A small image classifier, trained from scratch: 24-pixel images, activation relu6.
Rows from block 11 of a small image classifier, named by matrix and row number. Rows with one number belong to one channel. Each number is 500 + 50 x the weight over its row's rms, rounded and kept within 0 to 999. All counts start at 0. Numbers have three digits each.
After each channel's rows are labels from the 100 images, of 14848, where the channel reaches its highest value: "patch colour" is the nearest of a few named colours to the mean colour under the peak. Only what is clearly more common there than usual is listed. The data: drawn small creatures on textured ground.
# convs0: expand pointwise conv (model.blocks.11.convs.0.weight, 256x64x1x1, standardized in use), inputs 0-63
# convs1: depthwise 3x3 conv (model.blocks.11.convs.1.weight, 256x1x3x3), a 3x3 kernel
# convs2: project pointwise conv (model.blocks.11.convs.2.weight, 64x256x1x1, standardized in use, transposed), outputs 0-63

convs0.130:438520427486608509427522517419442453538529523462533518492515509398506511505541501459469460378546501445518536403475502488592482504462550544468512525482485600401644511496530514547451530492517534
convs1.130:600553547521534517525564531
convs2.130:476577561512475503521517492459513461503502555374544398494547525400492545498563515550473629443373481449540561444459460570463499507533543553509447453569489458534463455508508461553551564529477493
patch colour: black

convs0.138:492445507462507537419483479570506537484468409472568376519526453435497490433489515647540456514543551486500501480479476556488466569465514390573430568528491428401529544498534502579530525488475521
convs1.138:441537529431468534508427434
convs2.138:566554504560477503408538501477512490479468499526548447455479513540557498460601441478520536476440467410511510495601439481573471420473516513385520576447623469570494398520534503550460521547452506
patch colour: brown

convs0.155:548454472582491539429521482541454537522429411476482480454523526489473461368472546525531475517459522563524588433579477471490500506512498485547499541502543495419496511432472525524631531514451660
convs1.155:552523556538474546559578548
convs2.155:462503518507521514531506392560594578512505499464529503491517478354570500494448557519427571462498449578501438604441541487517478513523448538530494529411554562560441581519470438501526549458489569
patch colour: brown

convs0.172:478544527502429510461470435538533482478473389466573446546528433449446512481413546550548516514469497560498528569387470470473595533517577373486626517491465481517460526464432471551542470516521494
convs1.172:501447446538467415526530426
convs2.172:521495492480482576462432573494495487471536454522507543366514471568472404408507531507509459486557499571481503501471617534527388512531505504464459579456393478442502481502486432404587509532473492
patch colour: brown

convs0.152:447467575504574498445448472469569467551447500455464429491528500526461485493501567436430520504483610610449464439590459553595515571464546508501537498564485400510494513464421452519602530519487487
convs1.152:533531563529414487550526570
convs2.152:522520516396502477488586370501521492556502507503565434531469499402468543487430535469462467478531528557522521470509469558554578554538443425574345531459463595525464486556492460519512491477547500
patch colour: brown

convs0.44:570513467537556493488483597470458476540531501449475575418510555459513526412466440481436530470568463497556495462502517507539483585510416485446396531495565512600503424509579434447580536591459497
convs1.44:525541529515588569561547527
convs2.44:577456580486487565495494535493485468456563435501538529492605477487576507430492481531473465397662545533456460449555562497572522500415520514465550458472544518572561474473559499555436461543466503
patch colour: black

convs0.146:475599491523576570489483535391516440517545560449506528459520533393488564519523402458444477534493574451559470511503498477525443536500403456476458530445473415587548448428530489425556474489538547
convs1.146:520540508531555550567554581
convs2.146:454490429556499486430492483488456500492573448405549464420574447477594504467550470439471457423557506514565444443480552460509539548539442430513505438554586428477573527492445464600469502479573517
patch colour: brown

convs0.15:525485514482486468500547483591445481544341497483515436519383548498438543488544492408441502485525523558445518538498516489494587506450551458431454624548420532535523503505605476524513484439486522
convs1.15:521569520507402484561533548
convs2.15:514626569630432573531459441399547485478498545511357516523486521509549448465597554426559499467489513476488510504436473500503539486492489572459488480500531544466570523461531522557445554550530491
patch colour: brown

convs0.246:497505452490418516526534481514513577519560440432534535536534426442493536451486509667529500525552544521432436537420476432390459571546484426542567473471519523604528471501433540508504499489456507
convs1.246:495420484537447560541444444
convs2.246:494521531560496455493403469492493487614470493608553511445553471512446464478470471500448517504491519453549592437556551590632635503478492532505520433480560471529517495412490474542433510552488505
patch colour: brown

convs0.116:477558441513585498483478679427469475495423508483493507461460527442460508492505413472465374474548498539543504558504498497538482551397465511487394519552559473530569561475548458507509435493501536
convs1.116:514518510546606553539539552
convs2.116:493496492494478512457504550512548480479646558446469505556479481630534514500564604527511540475531572529473417489437507502504487550531496503409454579421478458477412432581475448459441516538522572
patch colour: pink; white

convs0.5:504545582515497450439449566480581474603563504457559517564507555530487571523488488440492477594539433452403471504555467584570430522416535400519456555526522496540509527472432483535506462423486473
convs1.5:423498558536440559534559512
convs2.5:510441479529533492555535510560505607455497460549588523483510601518491595392529509638535416435549465500521520469508575535496496588470527520512480515518557526537499455602600536515526478490521459
patch colour: brown

convs0.206:502511503525487546473513456455510513483589476454540499555539513449546516498470576566507557528494439525531521493557482469483447475512530496518639515346494480411381484501378498520545581441424488
convs1.206:537552511509494464447415417
convs2.206:444510487556448550446488567530566625415514580599567444534478520551555506444521473549500454487591450530375493511488530562414494475496537515519560492458486459585530468521576519494482466475487564
patch colour: brown

convs0.105:484448579503458410465439517545570491607445513448500459519522523568405521525486533443537510605512548542395463438478496520558513522478467454576457505576534450499485539486411426498609484469485543
convs1.105:525532472397535524516531420
convs2.105:436457458518537440496554499568611533428518549415511532531476460502558455482532444504522485500534438511516437416601404572463559565484502545510566444586523471489503548514437445599467502440552504
patch colour: brown

convs0.2:532541568477498453463566450491538418486502553475444480507515513456517547586434507469537531571508460444501554342422504420533542512519498427541550500394454579473466494414518469501528581527555546
convs1.2:424522512554498467538471599
convs2.2:461518499528512529540378562482449509435583515573463524451575485454523472476519543517511540517444535541493570468519546525493451516456439571625475526537461395455567439514534529476506536428636482
patch colour: grey

convs0.230:465471484498527485439506470549440399490433552537483555498506516405501504448517508500490468467514542440637468471506443460551537469380583491459493589507435589487529499449514571611512521541425478
convs1.230:470461458452449448440431451
convs2.230:537532539493482450428495471400447444521497474531431489496549459512425462478480524490463522491455470496591575508467555651566576514502477542561503447481563516591526522418375535506538552517563474
patch colour: pink; white

convs0.225:490550482461604493537447522455504485491605541435459523513540483650549461548497442442466545374490576518460481514465528584531429501478503492487466457584469466560574432505470542538475577504490468
convs1.225:590518504550415522549485536
convs2.225:484427435526500491409468533556502496459506610577544514561570455504445562491439539570484462493546572533541544513517475556367493500545533535559586469536573617517542489467535528563524475459540514
patch colour: pink

convs0.242:442482422576496482531506485533460482512400466540561547472484498487497487387617446489479469548461475472495545439514459405507515450496473590479492502552598562429509504475588588445513439508480598
convs1.242:486420475485455420474438455
convs2.242:491468481484445457456536466550546464518469528438513429548425540541558606584465467494491439527519558503661421469477456514574565533463484498543496506527483506583521511404525544566400466451510516
patch colour: pink; white

convs0.226:559491491458511508478528583430515543559545459427507439575545545528525480541504526520473494481604558586484360498488547502489389525513444472532411512547550397487504479517465409502517508416444525
convs1.226:455399459503583513521494468
convs2.226:478568531538498451501438489433541437439485486574505468462495466504420495370541515511411613525486522406451535527511418538510569533532545538533591445511520416496441549429520476498507600530513516
patch colour: brown

convs0.13:482516507584492447523475409505530526446539628565459499440517459677443477560526471501478525537511490496476491500516346478502564507536518510502541457475442549548476516428489476479538464531406514
convs1.13:494514473581426420514555496
convs2.13:509420404467499363505621505409424433578486438529418495488512542522420534484485521457477470514529525449546440521570466582503557548495530442497414573533494511499487557515516489475476417502509502
patch colour: grey

convs0.232:470527527434596443555512573513434477505445478487500532472441498562499530493492465401521436512595636501505387508482608573544531512494398510472472505568522483501517489568559532496528436494561467
convs1.232:484522468545599537567554514
convs2.232:534546504470456453446411418468474469538459466482440571471457560576477517449471577474525516482431491483538463484423601500563612467446492501504442503396529495502438525467432468445413464552424452
patch colour: pink

convs0.20:519539422540511507513515589451420525584488549486441543450523547524400500413512534491495485370524533498506518498461537498544477546489492526450397455611533434611610473513463537474447506488507521
convs1.20:483487444500601488568515560
convs2.20:474494490495417562379605542513570530503589588435535478507497490482510452587542541542519508510555561555500483478486474440438420448528461478452450474437553557395440564503511443434540543473497522
patch colour: black

convs0.178:481509467513604535502540530483367461548475531490495560447525504444512538401514428519429499428520473481546505442510476485570582605488458503453438514467535576498602476507526579516479525570413435
convs1.178:506532525530621559490542496
convs2.178:570492548462459609417474601490461470443529505469515459495546344509494401525470600539440518459477501481511486444519504527532510406474570494429512498500455488478507518429508517415543519607502497
patch colour: black